Rows from block 7 of the image encoder of a small contrastive image-text model, named by matrix and row number. Rows with one number belong to one neuron. Each number is 200 + 30 x the weight over its row's rms, rounded and kept within 0 to 999. All counts start at 0. After the name is the row's rms in percent of the matrix's.
Before each neuron's rows are labels from the 100 images, of 14848, where the neuron reaches its largest size: "strongest on" is what is common among them. Only what is clearly more common there than usual is listed. The data: dead-leaves pictures: piles of overlapping shapes.
# gate: MLP gate (encoder.blocks.7.mlp.gate.weight, 336x128), inputs 0-63
# fc1: MLP up (encoder.blocks.7.mlp.fc1.weight, 336x128), inputs 0-63
# fc2: MLP down (encoder.blocks.7.mlp.fc2.weight, 128x336, transposed), outputs 0-63

strongest on: circle
gate.159,115,236,215,183,170,143,209,179,207,200,200,214,227,189,213,203,320,201,208,210,201,179,182,211,238,185,166,223,137,196,238,203,214,234,189,149,193,191,202,200,155,229,195,177,189,242,180,198,212,194,173,202,211,186,183,210,251,162,204,210,205,165,153,214,231
fc1.159,105,154,217,250,207,181,126,265,244,248,228,196,250,206,194,181,330,217,177,166,162,198,174,215,207,194,156,189,237,146,219,216,208,216,216,179,221,188,207,235,176,221,228,203,234,213,152,197,224,216,183,197,162,177,208,167,208,188,225,198,193,192,183,201,182
fc2.159,100,152,194,191,173,151,228,188,207,253,191,156,202,221,199,202,192,195,246,211,209,181,210,194,263,211,225,209,211,221,158,208,203,129,211,196,199,193,137,200,256,112,210,198,150,197,188,212,202,223,199,178,212,246,202,189,260,228,197,225,184,219,206,246,274

strongest on: large pieces
gate.27,107,184,199,230,183,240,208,182,183,220,175,232,253,242,173,172,222,169,177,212,208,166,198,257,187,279,181,201,213,215,166,237,195,244,174,276,189,267,188,206,143,170,201,203,236,196,119,225,197,208,180,178,162,199,230,217,265,254,172,174,177,216,267,156,192
fc1.27,101,250,210,221,210,215,225,213,136,224,254,216,219,129,199,197,161,208,229,163,178,199,213,173,183,160,148,201,216,191,195,163,208,198,175,232,257,239,162,212,185,214,237,192,175,190,235,244,221,185,195,185,182,202,204,225,186,217,219,217,275,212,242,202,232
fc2.27,097,170,171,206,214,237,201,225,173,167,201,170,142,185,179,214,228,230,183,148,161,190,212,206,183,296,246,133,216,208,191,212,165,227,179,192,172,209,228,171,147,227,163,226,192,207,214,156,198,238,186,213,184,185,175,127,203,168,170,180,160,276,168,197,177

strongest on: star
gate.111,110,181,217,172,177,137,156,181,200,210,222,163,223,212,187,176,207,161,239,186,209,202,180,234,179,197,181,160,194,174,190,204,201,182,212,187,182,203,258,261,218,136,182,180,221,224,153,228,192,240,177,212,166,176,217,187,206,169,250,136,221,223,250,233,216
fc1.111,106,195,230,204,140,190,201,160,163,162,231,201,264,191,198,202,210,178,139,168,188,179,179,200,224,196,196,230,228,183,174,179,171,216,164,188,168,239,204,201,232,256,198,196,205,166,224,135,210,175,176,205,231,248,251,158,185,232,150,225,224,149,151,163,214
fc2.111,097,159,225,215,239,230,211,197,186,203,274,238,186,216,178,163,177,258,146,172,182,157,233,140,231,190,218,227,245,207,192,174,191,223,154,174,227,176,202,224,236,259,210,169,242,155,172,207,182,185,180,192,201,160,241,204,197,208,224,152,185,228,205,238,168

strongest on: ring
gate.48,091,160,213,200,228,163,231,192,184,159,252,232,253,243,201,223,230,224,177,150,190,163,232,149,216,228,208,214,188,215,248,205,229,207,198,164,224,208,263,217,193,221,225,130,194,189,172,188,184,216,234,171,215,173,195,216,225,153,169,151,228,190,238,220,178
fc1.48,092,210,216,238,224,159,248,210,151,192,205,216,225,153,203,162,187,200,246,183,177,232,259,212,209,238,184,208,201,193,250,165,233,149,167,177,230,222,74,172,216,191,183,214,174,193,203,217,170,223,243,156,234,183,195,221,162,180,232,211,161,193,164,191,172
fc2.48,101,202,158,204,226,201,200,188,193,219,226,194,251,207,135,224,159,220,203,159,205,197,229,120,185,158,147,212,147,208,158,159,218,219,214,211,194,173,229,171,223,176,134,182,164,222,183,204,149,190,229,182,165,181,175,200,142,182,155,199,202,198,237,179,173

strongest on: mixed sizes
gate.255,098,185,211,141,194,169,239,206,237,210,231,162,219,255,244,187,224,223,203,202,241,145,228,201,176,203,185,226,197,216,164,202,142,206,193,222,183,216,230,232,191,208,180,232,157,173,202,195,243,221,179,194,132,171,214,165,187,181,227,213,258,157,181,155,166
fc1.255,100,190,237,235,168,216,208,229,149,169,177,210,168,149,160,218,181,144,192,145,199,197,168,189,236,196,193,223,185,164,190,186,208,207,221,157,204,160,257,165,215,240,203,185,161,185,211,250,138,235,195,213,226,135,174,217,205,258,209,188,244,263,217,205,214
fc2.255,096,140,180,227,205,235,211,153,235,230,231,231,224,237,154,204,147,204,193,219,170,227,212,220,202,133,224,215,191,219,193,293,160,153,223,199,187,153,202,193,195,229,195,193,187,208,164,181,243,208,206,197,235,237,218,174,254,213,207,145,214,231,233,236,212

strongest on: star
gate.274,108,222,213,196,198,197,155,196,181,175,235,185,179,212,211,186,192,156,163,219,233,179,153,196,142,195,205,153,215,227,194,160,225,132,195,220,147,203,167,179,250,124,204,189,196,237,220,238,202,216,243,166,188,174,187,256,199,170,225,197,184,237,239,197,167
fc1.274,101,207,273,225,233,181,204,218,182,145,216,210,161,237,182,154,220,241,182,212,195,193,206,211,199,240,226,187,220,240,257,205,196,196,123,185,178,172,197,163,200,268,212,215,243,164,237,202,192,177,190,196,196,223,190,243,160,195,223,234,200,159,161,224,175
fc2.274,100,240,203,184,187,243,243,232,180,139,244,244,231,221,228,218,188,215,231,254,222,190,133,215,294,207,210,199,214,199,195,177,179,217,218,200,168,232,173,203,180,226,228,190,209,233,232,182,201,215,177,200,185,206,164,223,254,226,212,226,196,191,234,138,193

strongest on: triangle
gate.114,103,179,180,185,185,206,179,214,251,221,230,221,224,228,229,158,190,186,223,203,222,181,177,221,238,171,193,210,213,169,172,165,248,171,221,173,202,198,261,183,241,188,175,169,197,283,227,208,174,187,210,209,189,147,229,165,198,214,184,234,204,232,153,157,166
fc1.114,099,189,154,146,207,251,170,198,189,224,139,187,243,186,189,254,240,186,181,211,270,175,236,176,212,228,177,179,184,163,222,170,174,176,206,205,216,185,209,217,197,194,207,211,240,177,190,200,153,164,162,211,190,211,183,258,237,218,173,151,247,195,190,183,216
fc2.114,098,210,183,221,213,198,180,187,182,196,179,206,201,182,163,242,222,199,173,168,242,143,216,158,226,291,181,162,193,217,229,242,169,184,179,226,201,195,209,160,254,206,222,265,218,222,202,165,198,228,126,244,140,187,183,148,206,203,209,201,208,204,200,208,275

strongest on: circle
gate.139,099,207,179,191,230,199,214,169,151,217,231,200,227,151,207,259,171,211,146,195,212,231,256,248,207,215,181,172,149,235,219,208,213,208,174,225,166,212,219,179,227,200,202,205,230,233,167,195,241,200,208,223,205,216,243,193,199,191,198,140,229,197,183,257,302
fc1.139,100,213,221,210,198,196,176,186,182,242,185,188,212,164,230,255,174,183,181,173,149,171,156,204,188,198,229,200,262,226,202,165,148,181,184,185,210,158,166,203,220,187,165,141,231,219,263,205,149,217,225,206,166,197,219,239,192,179,192,167,216,283,242,235,169
fc2.139,102,234,177,211,174,202,212,186,199,198,192,142,184,147,250,249,233,228,153,149,227,195,191,213,195,205,178,169,201,185,159,240,205,207,170,180,205,246,166,187,213,195,139,165,236,185,138,180,203,200,253,174,226,212,206,221,177,240,191,200,203,213,188,196,183

strongest on: large pieces; vivid
gate.212,098,171,200,219,178,196,177,201,231,237,209,183,205,219,219,221,216,169,161,193,183,163,185,209,141,216,214,199,170,222,204,237,170,195,255,204,166,181,217,185,143,234,189,224,209,171,182,157,221,186,211,235,258,231,244,148,264,203,170,195,178,183,183,198,204
fc1.212,093,226,234,228,198,162,205,195,252,164,238,210,163,151,206,193,193,241,249,191,229,189,184,211,186,209,196,186,181,216,192,183,220,213,172,165,179,139,146,211,227,193,196,237,168,220,152,223,212,234,173,202,169,262,152,204,175,136,148,218,202,191,246,189,168
fc2.212,094,235,235,134,201,136,208,205,153,220,217,172,205,209,221,186,179,179,177,203,293,199,246,227,156,252,186,194,208,177,167,211,194,202,190,162,191,172,215,219,173,198,265,195,220,216,213,237,208,212,213,190,217,169,234,198,226,232,158,190,170,173,192,220,250

strongest on: flower
gate.290,094,209,173,158,181,172,190,217,179,209,279,214,214,138,236,188,182,168,211,234,223,217,190,188,134,213,146,190,187,203,242,267,206,200,295,264,180,207,137,219,189,181,218,249,205,206,205,213,255,196,228,178,223,197,180,178,164,213,252,264,200,221,247,169,208
fc1.290,092,199,177,150,180,194,196,242,231,180,191,200,209,209,240,183,216,260,172,218,260,221,189,146,161,193,207,208,160,216,220,172,236,198,206,211,174,252,192,209,178,171,223,156,227,192,237,222,193,194,237,197,197,210,207,193,135,235,222,223,242,189,257,281,191
fc2.290,090,206,215,220,244,185,234,171,170,178,198,160,195,196,179,157,200,228,244,232,162,199,194,146,180,191,188,171,119,164,161,164,202,223,197,256,178,205,200,274,250,170,245,223,240,133,151,204,205,215,166,182,172,177,202,168,154,186,199,229,227,167,173,218,188

strongest on: flower
gate.29,095,198,220,236,197,197,231,144,253,210,244,209,201,202,191,175,160,207,222,212,218,169,236,211,176,190,237,152,162,165,238,179,194,172,210,185,185,192,256,230,233,229,188,216,218,180,207,195,183,153,221,230,222,216,192,189,119,217,199,147,233,255,167,204,163
fc1.29,106,255,272,228,198,212,257,213,262,167,204,172,174,220,218,247,176,218,201,210,185,231,238,280,182,211,201,204,204,244,230,222,200,194,201,210,216,193,247,210,161,206,211,202,246,192,204,200,220,189,203,203,213,183,234,185,200,187,203,168,164,213,136,234,225
fc2.29,101,202,167,176,223,226,200,209,151,237,161,224,245,221,290,179,195,181,260,208,195,209,216,235,180,230,201,232,156,175,183,158,186,217,184,168,181,184,204,191,254,177,199,187,174,235,172,176,195,209,231,162,214,137,193,222,209,134,159,198,256,206,207,187,202

strongest on: flower; small pieces
gate.308,103,191,202,207,207,178,232,237,67,152,162,157,256,236,191,215,161,187,243,232,181,166,191,211,208,210,208,209,177,131,164,261,159,211,179,204,204,180,204,159,233,239,179,236,225,233,174,224,198,184,223,143,168,193,138,222,179,212,204,230,198,249,234,229,216
fc1.308,109,188,231,182,221,221,220,219,276,180,228,205,121,192,251,198,163,194,190,148,160,185,222,166,219,170,237,196,219,161,231,175,213,186,214,207,206,188,168,171,233,209,243,190,171,214,222,199,236,220,214,247,169,202,189,208,220,197,164,163,201,153,211,194,198
fc2.308,109,194,208,230,200,238,230,223,223,224,182,147,199,235,188,235,205,265,188,181,202,174,182,132,210,185,231,234,217,177,151,215,223,215,199,174,209,235,144,198,145,238,217,212,209,137,221,228,157,226,197,233,173,222,217,241,226,180,175,193,149,240,275,145,203

strongest on: mixed sizes
gate.263,095,252,199,185,193,243,210,158,195,248,179,168,190,168,229,205,214,195,205,205,182,223,176,175,207,232,146,193,165,157,162,217,160,234,193,180,190,222,226,203,194,258,209,190,164,190,188,168,122,200,211,202,191,207,199,202,177,190,168,190,243,194,203,163,124
fc1.263,090,152,266,152,197,211,207,166,171,182,189,208,198,202,232,132,198,203,194,166,198,160,185,154,253,189,164,189,233,253,182,236,188,199,211,255,222,224,179,166,189,204,153,162,180,174,214,216,215,258,225,159,226,230,193,161,228,214,231,226,242,225,198,179,213
fc2.263,087,158,215,255,168,196,225,192,234,123,230,143,210,194,145,170,171,196,198,182,212,235,198,189,189,172,188,210,209,213,172,175,249,242,209,200,205,138,227,161,222,183,208,191,222,152,175,243,204,216,232,223,227,247,211,262,261,197,256,187,220,242,195,217,179

strongest on: mixed sizes
gate.327,105,193,127,209,238,225,198,230,195,207,209,182,235,171,203,160,168,184,162,181,146,210,171,199,272,213,190,159,201,186,180,191,190,226,158,183,192,180,265,242,209,207,209,204,187,173,223,129,259,188,222,229,229,210,190,175,211,236,170,202,186,194,255,167,194
fc1.327,098,189,247,184,196,159,156,156,203,152,226,218,147,217,197,272,211,198,197,237,190,163,186,144,170,202,219,204,230,176,245,211,148,181,237,170,214,190,146,129,176,221,152,187,231,167,249,219,226,195,183,168,224,209,188,239,195,179,183,220,191,173,161,182,165
fc2.327,103,252,189,134,258,197,157,188,199,213,184,168,221,184,234,167,214,218,167,229,168,209,228,220,198,218,233,220,207,237,184,177,222,195,280,199,226,179,146,163,207,157,171,244,231,210,229,205,257,204,165,229,246,221,185,165,167,161,271,182,220,202,227,194,222

strongest on: star
gate.96,110,160,222,249,193,191,199,213,223,246,176,200,196,201,209,156,180,176,201,220,184,186,238,238,195,167,243,244,194,166,170,173,184,179,198,177,207,226,182,197,178,207,107,208,208,217,154,201,204,205,198,172,262,164,188,210,216,150,224,168,272,183,207,158,208
fc1.96,107,179,208,172,197,244,178,196,213,246,156,286,212,214,169,172,239,213,194,198,220,235,227,195,222,199,193,219,213,209,228,173,230,215,232,200,162,169,189,208,206,193,207,213,224,188,252,222,114,185,216,180,268,231,257,183,152,181,212,148,181,218,259,137,190
fc2.96,098,221,191,283,210,183,166,187,217,184,231,244,202,211,147,186,208,183,222,211,156,150,155,164,211,184,211,171,189,214,179,199,206,238,215,206,229,135,223,241,218,169,251,174,186,232,229,170,185,215,163,200,246,188,203,248,198,226,217,205,177,250,189,267,209

strongest on: triangle
gate.174,108,210,132,228,156,179,149,216,201,236,208,264,207,225,182,223,188,163,214,272,183,216,221,204,203,236,191,215,144,200,187,135,221,222,233,203,209,190,208,195,237,212,179,186,196,190,188,206,202,197,211,221,237,188,204,203,215,222,191,152,277,204,151,237,140
fc1.174,106,226,179,163,149,158,200,238,204,198,243,213,184,215,184,284,223,256,179,263,208,223,191,176,163,224,168,218,170,224,149,145,169,222,167,198,190,167,230,215,230,202,211,201,167,185,168,179,174,139,217,218,180,155,193,208,191,189,230,182,245,235,181,207,208
fc2.174,105,192,181,177,215,176,195,201,276,173,195,174,253,228,209,227,185,193,252,211,218,240,216,163,249,149,207,192,147,258,191,196,228,200,235,206,192,189,174,190,216,177,235,223,269,190,174,169,195,127,207,175,200,221,205,164,164,206,207,175,182,185,223,232,248

strongest on: star
gate.26,099,248,137,200,164,190,180,237,192,179,279,187,187,227,257,132,170,170,181,230,159,179,237,210,200,220,204,231,189,272,179,169,166,136,189,146,255,211,171,226,179,191,227,157,212,181,235,211,225,231,235,191,130,211,167,277,193,207,195,210,238,218,214,193,139
fc1.26,102,198,204,215,214,208,195,145,271,210,288,138,245,220,181,178,180,192,129,209,186,222,225,170,152,182,233,208,161,263,136,176,212,190,170,184,181,210,189,242,183,223,192,147,228,222,209,238,182,252,201,175,175,184,175,216,230,210,226,201,250,188,184,215,210
fc2.26,099,215,175,180,215,167,211,177,215,210,174,187,248,233,241,189,174,231,198,201,201,213,193,213,180,195,217,195,207,228,151,170,172,169,211,212,183,187,153,175,153,196,167,217,184,210,207,217,198,229,204,228,177,232,244,190,187,226,206,185,204,212,206,207,224

strongest on: ring; frame
gate.133,105,159,184,228,174,125,218,211,208,161,227,261,221,218,181,215,215,204,182,227,229,187,211,174,211,167,186,276,209,187,195,200,181,162,228,235,285,168,261,224,165,206,206,202,209,218,181,231,175,256,159,186,158,143,268,202,182,201,167,236,207,215,209,199,159
fc1.133,107,175,228,223,213,205,212,238,230,209,235,205,157,216,178,215,239,154,183,168,198,183,222,231,185,185,206,250,170,251,189,199,184,248,247,220,223,187,210,225,243,271,225,228,243,228,168,219,165,197,196,268,167,168,248,207,196,182,205,246,209,182,135,189,218
fc2.133,101,219,184,221,152,200,220,198,171,179,209,247,193,217,251,188,211,180,198,214,171,231,160,185,237,177,168,201,186,161,237,193,191,230,193,203,142,216,146,171,177,299,126,145,214,193,225,171,208,151,194,162,245,188,209,179,179,191,201,183,209,226,197,251,205

strongest on: circle
gate.75,094,149,231,267,182,203,247,233,233,203,245,223,177,189,230,215,183,158,182,198,209,208,214,188,232,189,232,178,176,215,224,191,220,205,204,201,188,207,182,226,253,143,221,183,164,226,219,224,138,228,193,206,193,178,179,217,219,165,170,194,209,210,155,203,284
fc1.75,094,211,211,194,206,128,250,237,197,206,235,218,226,198,176,199,233,183,169,184,233,191,158,174,250,169,202,212,183,212,171,169,176,169,213,227,244,225,165,219,220,209,154,217,209,153,202,217,164,223,183,212,177,194,216,169,180,201,116,196,193,196,162,248,236
fc2.75,090,166,182,164,191,216,187,212,198,241,217,188,245,225,192,204,158,199,232,234,202,216,145,223,206,217,248,173,272,177,245,148,190,257,191,135,187,231,152,233,150,181,217,197,239,226,222,193,163,190,250,195,202,193,173,200,132,214,171,203,177,203,176,266,242

strongest on: large pieces
gate.283,096,179,265,227,198,198,131,176,183,215,206,207,176,241,193,178,226,163,263,220,162,215,270,165,234,210,115,220,228,181,203,179,191,229,233,212,206,216,166,220,201,135,198,199,166,177,176,212,142,188,209,213,260,192,214,218,227,208,173,177,231,185,215,198,178
fc1.283,100,179,200,299,238,230,155,181,166,188,156,208,209,193,246,140,231,191,213,228,196,184,201,153,220,182,155,227,239,202,198,163,174,235,251,150,218,183,229,200,212,213,199,216,148,184,170,139,205,179,231,210,210,158,193,245,242,197,212,179,223,166,216,215,135
fc2.283,100,226,163,233,166,203,266,153,228,184,183,196,270,157,212,187,153,204,164,206,175,212,249,183,212,212,232,221,227,157,200,229,167,206,237,200,231,250,221,142,159,169,186,208,233,230,168,189,174,181,220,129,167,167,197,181,184,168,206,182,180,166,196,159,228

strongest on: flower
gate.8,106,176,151,174,201,202,220,209,183,288,179,235,178,221,213,224,201,182,190,208,176,203,160,233,233,246,239,246,134,234,170,180,164,227,236,203,233,204,221,196,187,205,231,201,201,163,218,222,262,248,193,216,182,166,184,173,203,248,212,234,165,220,139,233,211
fc1.8,100,220,211,205,191,221,233,241,158,176,228,175,221,240,226,162,259,190,279,190,190,172,212,171,159,192,214,194,144,209,245,236,221,159,115,199,244,218,208,207,211,206,217,197,258,176,183,125,225,166,216,172,223,160,163,223,216,195,255,239,165,233,169,248,193
fc2.8,104,219,174,213,165,221,243,236,212,246,275,199,195,153,251,209,203,167,170,232,202,209,220,214,183,216,196,261,188,200,159,177,162,198,151,195,230,216,212,237,242,275,194,237,197,161,172,231,184,150,237,202,211,233,162,175,191,211,204,196,171,206,197,212,246

strongest on: star; flower
gate.253,111,194,194,222,287,180,157,250,169,210,177,187,179,142,178,245,186,237,182,198,219,163,239,197,203,155,200,215,230,207,235,155,174,209,201,208,223,212,215,188,202,192,178,155,237,184,158,218,220,277,188,180,203,203,217,142,178,204,223,154,239,247,204,206,186
fc1.253,115,150,142,175,159,247,208,204,222,215,171,170,178,174,213,193,222,196,209,215,182,228,139,183,157,223,225,204,176,219,145,173,196,181,211,239,185,212,156,249,149,201,211,216,201,190,193,175,181,189,169,246,121,194,249,205,212,233,192,243,172,145,170,164,141
fc2.253,103,195,216,273,240,259,243,220,215,204,188,243,231,193,238,173,186,212,204,198,156,148,181,217,171,176,190,190,170,243,208,229,202,229,207,229,245,182,205,146,214,212,233,162,243,195,187,204,190,235,220,217,234,189,187,230,196,171,210,198,226,193,196,234,178

strongest on: large pieces; hexagon
gate.243,106,224,241,221,169,194,218,164,206,223,181,220,157,222,229,183,245,188,206,216,176,193,202,217,203,188,182,185,197,207,277,197,265,252,207,176,196,203,204,219,185,236,199,157,192,214,148,212,163,216,188,198,257,176,159,139,234,209,168,160,201,291,173,220,181
fc1.243,108,206,255,158,225,226,253,223,164,191,177,218,245,209,247,247,159,212,219,251,196,197,197,184,183,180,216,230,219,248,193,233,199,236,203,172,213,207,159,217,200,158,174,214,219,192,195,226,155,232,191,228,179,197,143,195,229,238,232,197,181,229,214,187,206
fc2.243,110,226,174,217,238,168,204,203,215,184,182,287,190,191,152,209,233,176,171,168,201,228,250,190,165,246,202,184,268,199,179,189,216,213,186,242,227,213,172,179,156,187,148,165,216,179,204,229,192,206,241,193,229,160,260,226,171,169,220,184,254,158,232,199,240

strongest on: mixed sizes
gate.191,095,200,207,240,214,182,190,174,111,188,206,203,186,154,202,176,196,232,193,190,282,218,170,207,184,157,229,213,232,207,226,256,188,217,210,202,169,184,145,190,234,186,180,263,213,186,193,267,244,180,161,180,197,155,228,191,228,207,184,180,199,180,204,213,193
fc1.191,099,173,201,203,246,201,226,159,256,188,195,166,201,203,226,203,188,175,179,252,173,155,253,153,185,183,185,248,205,227,204,218,189,177,186,219,214,242,241,216,221,220,172,140,264,257,200,261,167,201,227,172,222,232,164,175,172,180,198,177,214,248,208,179,158
fc2.191,096,221,218,217,170,241,256,172,233,198,254,177,265,208,210,187,159,206,248,164,218,215,243,182,204,242,160,197,237,169,211,216,251,167,150,225,220,252,170,208,187,185,238,226,214,190,165,186,172,261,189,200,172,151,212,200,178,223,160,217,209,271,203,175,235

strongest on: flower
gate.101,108,142,169,232,210,234,227,175,273,202,251,204,217,145,175,230,179,229,127,201,182,173,214,202,180,143,172,250,231,221,234,221,199,206,201,167,198,146,194,226,236,180,254,182,220,226,172,181,198,158,167,231,197,260,194,182,164,173,191,219,187,189,229,209,247
fc1.101,102,220,239,207,232,208,180,179,199,180,161,215,220,256,182,173,227,219,233,220,151,218,224,222,190,250,209,202,257,216,227,203,249,224,194,169,210,190,197,172,227,193,178,211,166,160,180,192,212,245,273,222,231,240,182,212,180,191,189,149,201,224,206,202,206
fc2.101,096,187,172,220,215,216,166,201,178,201,241,175,168,195,189,188,175,170,171,145,267,292,238,176,198,268,202,224,241,189,170,228,182,213,181,196,188,132,151,181,272,179,222,204,154,217,173,197,222,161,188,202,229,212,193,211,176,184,171,201,192,206,175,236,209

strongest on: large pieces
gate.154,098,206,192,200,167,266,161,196,204,234,149,221,192,142,228,182,205,220,149,180,165,213,188,201,182,203,189,179,233,211,191,192,219,209,184,193,200,210,190,210,174,183,219,167,211,195,195,202,176,164,189,197,211,189,187,212,188,210,212,185,260,200,165,160,228
fc1.154,093,182,218,180,184,178,144,195,172,145,204,188,156,208,151,191,200,145,188,261,199,169,181,202,249,209,224,160,254,224,218,202,196,131,254,203,215,213,162,216,179,171,159,230,244,219,163,169,194,254,159,209,175,191,194,188,200,178,151,193,201,183,183,188,214
fc2.154,096,152,208,248,227,178,220,231,196,243,203,232,282,218,227,199,198,232,192,268,168,231,142,179,185,206,214,183,149,200,206,194,180,168,184,169,172,187,169,227,141,215,197,226,215,229,199,179,162,222,151,177,179,283,196,202,196,167,192,217,206,168,159,175,165

strongest on: large pieces; flower; star
gate.250,105,234,220,220,238,231,212,213,232,208,211,250,206,157,195,208,177,217,231,201,224,218,182,232,240,224,249,186,255,187,251,213,202,214,221,226,231,235,176,244,222,178,185,186,216,176,173,158,168,199,213,182,196,215,201,205,200,261,207,233,149,203,216,196,210
fc1.250,098,226,190,182,219,193,202,160,185,210,187,169,217,209,207,192,213,208,168,195,200,210,250,181,226,212,229,204,158,189,191,237,198,208,188,188,192,202,171,205,187,202,214,195,127,152,243,169,190,210,180,227,167,112,169,260,227,201,205,182,227,215,188,165,176
fc2.250,104,270,188,189,187,199,201,207,193,224,245,256,184,185,180,180,159,232,202,209,135,195,218,197,142,166,194,210,232,170,229,264,177,232,234,172,205,229,220,176,155,241,201,191,183,186,226,193,187,259,188,170,229,202,199,212,213,191,207,155,188,234,239,126,189

strongest on: triangle
gate.3,111,155,161,248,206,201,172,195,230,261,173,251,209,217,212,196,199,191,199,191,201,142,197,202,186,217,179,249,239,219,193,261,227,183,145,194,146,250,221,161,180,191,165,180,194,230,177,260,220,234,176,166,165,200,247,199,219,241,176,190,278,168,184,197,183
fc1.3,112,178,227,218,226,166,203,230,243,203,221,167,212,177,224,247,176,215,191,218,172,190,169,215,193,268,213,258,195,166,201,253,178,222,201,202,168,216,213,254,213,197,171,223,252,172,233,226,187,170,218,194,217,172,222,234,197,219,170,194,200,200,213,173,218
fc2.3,106,205,248,235,214,248,191,222,222,173,221,211,198,154,240,212,251,223,174,191,173,215,244,187,194,169,231,167,200,223,230,175,265,164,230,217,226,198,194,216,173,195,153,173,196,178,196,222,189,186,144,237,162,209,154,202,207,235,220,240,191,204,218,230,234

strongest on: circle
gate.189,103,205,265,216,107,205,235,193,178,172,212,172,156,197,201,198,214,243,169,216,214,207,165,200,232,223,261,232,144,188,178,217,233,203,233,186,185,203,206,210,238,155,205,177,177,204,214,160,230,159,161,196,197,215,240,232,174,196,181,180,210,168,171,234,182
fc1.189,107,218,177,232,232,196,241,168,188,186,204,202,195,173,229,166,207,224,238,192,135,115,249,198,273,181,229,147,196,211,183,198,140,195,187,226,208,237,220,216,149,224,173,197,228,209,232,219,209,206,195,155,216,206,171,184,222,225,184,210,175,205,234,196,156
fc2.189,103,206,229,269,169,232,188,228,231,181,153,200,194,166,214,215,192,177,253,207,235,213,182,193,202,167,207,166,235,155,219,217,165,206,200,163,186,176,187,192,181,225,224,190,164,212,202,190,219,140,199,193,177,217,235,147,249,227,190,168,220,244,214,233,153

strongest on: large pieces
gate.70,102,198,259,185,233,190,223,135,220,191,179,247,224,192,209,258,208,209,179,217,237,161,176,210,218,188,248,229,199,181,222,201,147,188,222,222,195,224,198,224,209,223,150,239,197,219,165,220,166,252,161,214,211,199,213,246,204,214,237,121,180,210,165,175,197
fc1.70,099,280,128,226,176,187,177,207,206,241,198,201,185,248,184,238,150,203,226,188,211,213,227,135,199,174,197,183,192,223,184,212,270,177,185,176,226,206,203,185,239,209,211,179,195,153,179,213,249,213,194,211,240,260,177,204,229,183,179,146,188,174,207,222,154
fc2.70,100,193,178,216,206,235,186,184,253,231,175,252,161,207,198,274,183,222,231,214,171,235,170,213,169,163,184,211,180,159,236,218,258,240,200,228,234,197,267,186,199,188,180,205,223,210,227,176,180,236,154,139,192,223,197,188,225,198,191,192,193,199,204,182,212

strongest on: triangle
gate.119,097,211,217,244,172,139,153,229,228,250,173,183,190,238,231,180,246,202,233,196,214,188,198,180,186,142,207,210,156,158,209,176,173,233,222,156,220,197,212,229,233,190,183,163,198,255,211,196,207,135,233,192,177,219,208,288,243,210,165,227,217,218,218,227,180
fc1.119,098,218,168,127,176,184,261,222,153,221,189,161,187,204,192,127,202,253,183,195,144,231,241,165,221,217,166,203,250,215,209,191,202,221,224,220,200,200,196,196,158,233,193,212,206,187,201,253,172,194,222,179,255,193,233,198,228,255,212,177,210,191,179,194,185
fc2.119,100,233,167,190,149,214,170,141,187,189,200,217,167,218,192,179,149,204,186,229,245,177,219,207,182,222,194,194,248,173,150,238,167,216,134,267,211,198,180,175,235,249,158,145,186,215,221,212,215,172,222,174,201,144,246,164,255,258,186,206,179,191,270,226,172

strongest on: flower
gate.281,092,162,141,209,209,169,144,225,214,170,224,171,199,214,197,168,216,174,251,216,163,173,194,186,234,216,179,192,162,227,214,242,153,192,233,181,222,180,177,182,212,223,187,185,226,201,177,170,196,187,260,226,172,192,210,224,185,209,180,151,216,173,173,223,248
fc1.281,091,173,194,189,217,184,167,176,225,211,232,216,131,173,256,192,219,208,239,179,173,174,201,224,148,291,181,192,186,238,171,176,199,164,186,178,178,223,135,220,183,149,284,192,242,258,234,207,201,200,179,166,153,196,228,222,169,199,249,204,184,133,251,209,237
fc2.281,092,147,172,166,214,208,202,168,159,202,196,224,243,194,205,187,217,214,208,208,225,256,207,170,190,239,226,239,176,181,194,139,175,133,175,198,183,194,160,177,249,212,188,219,293,198,217,198,204,262,206,184,207,124,162,215,149,215,168,212,171,214,151,282,211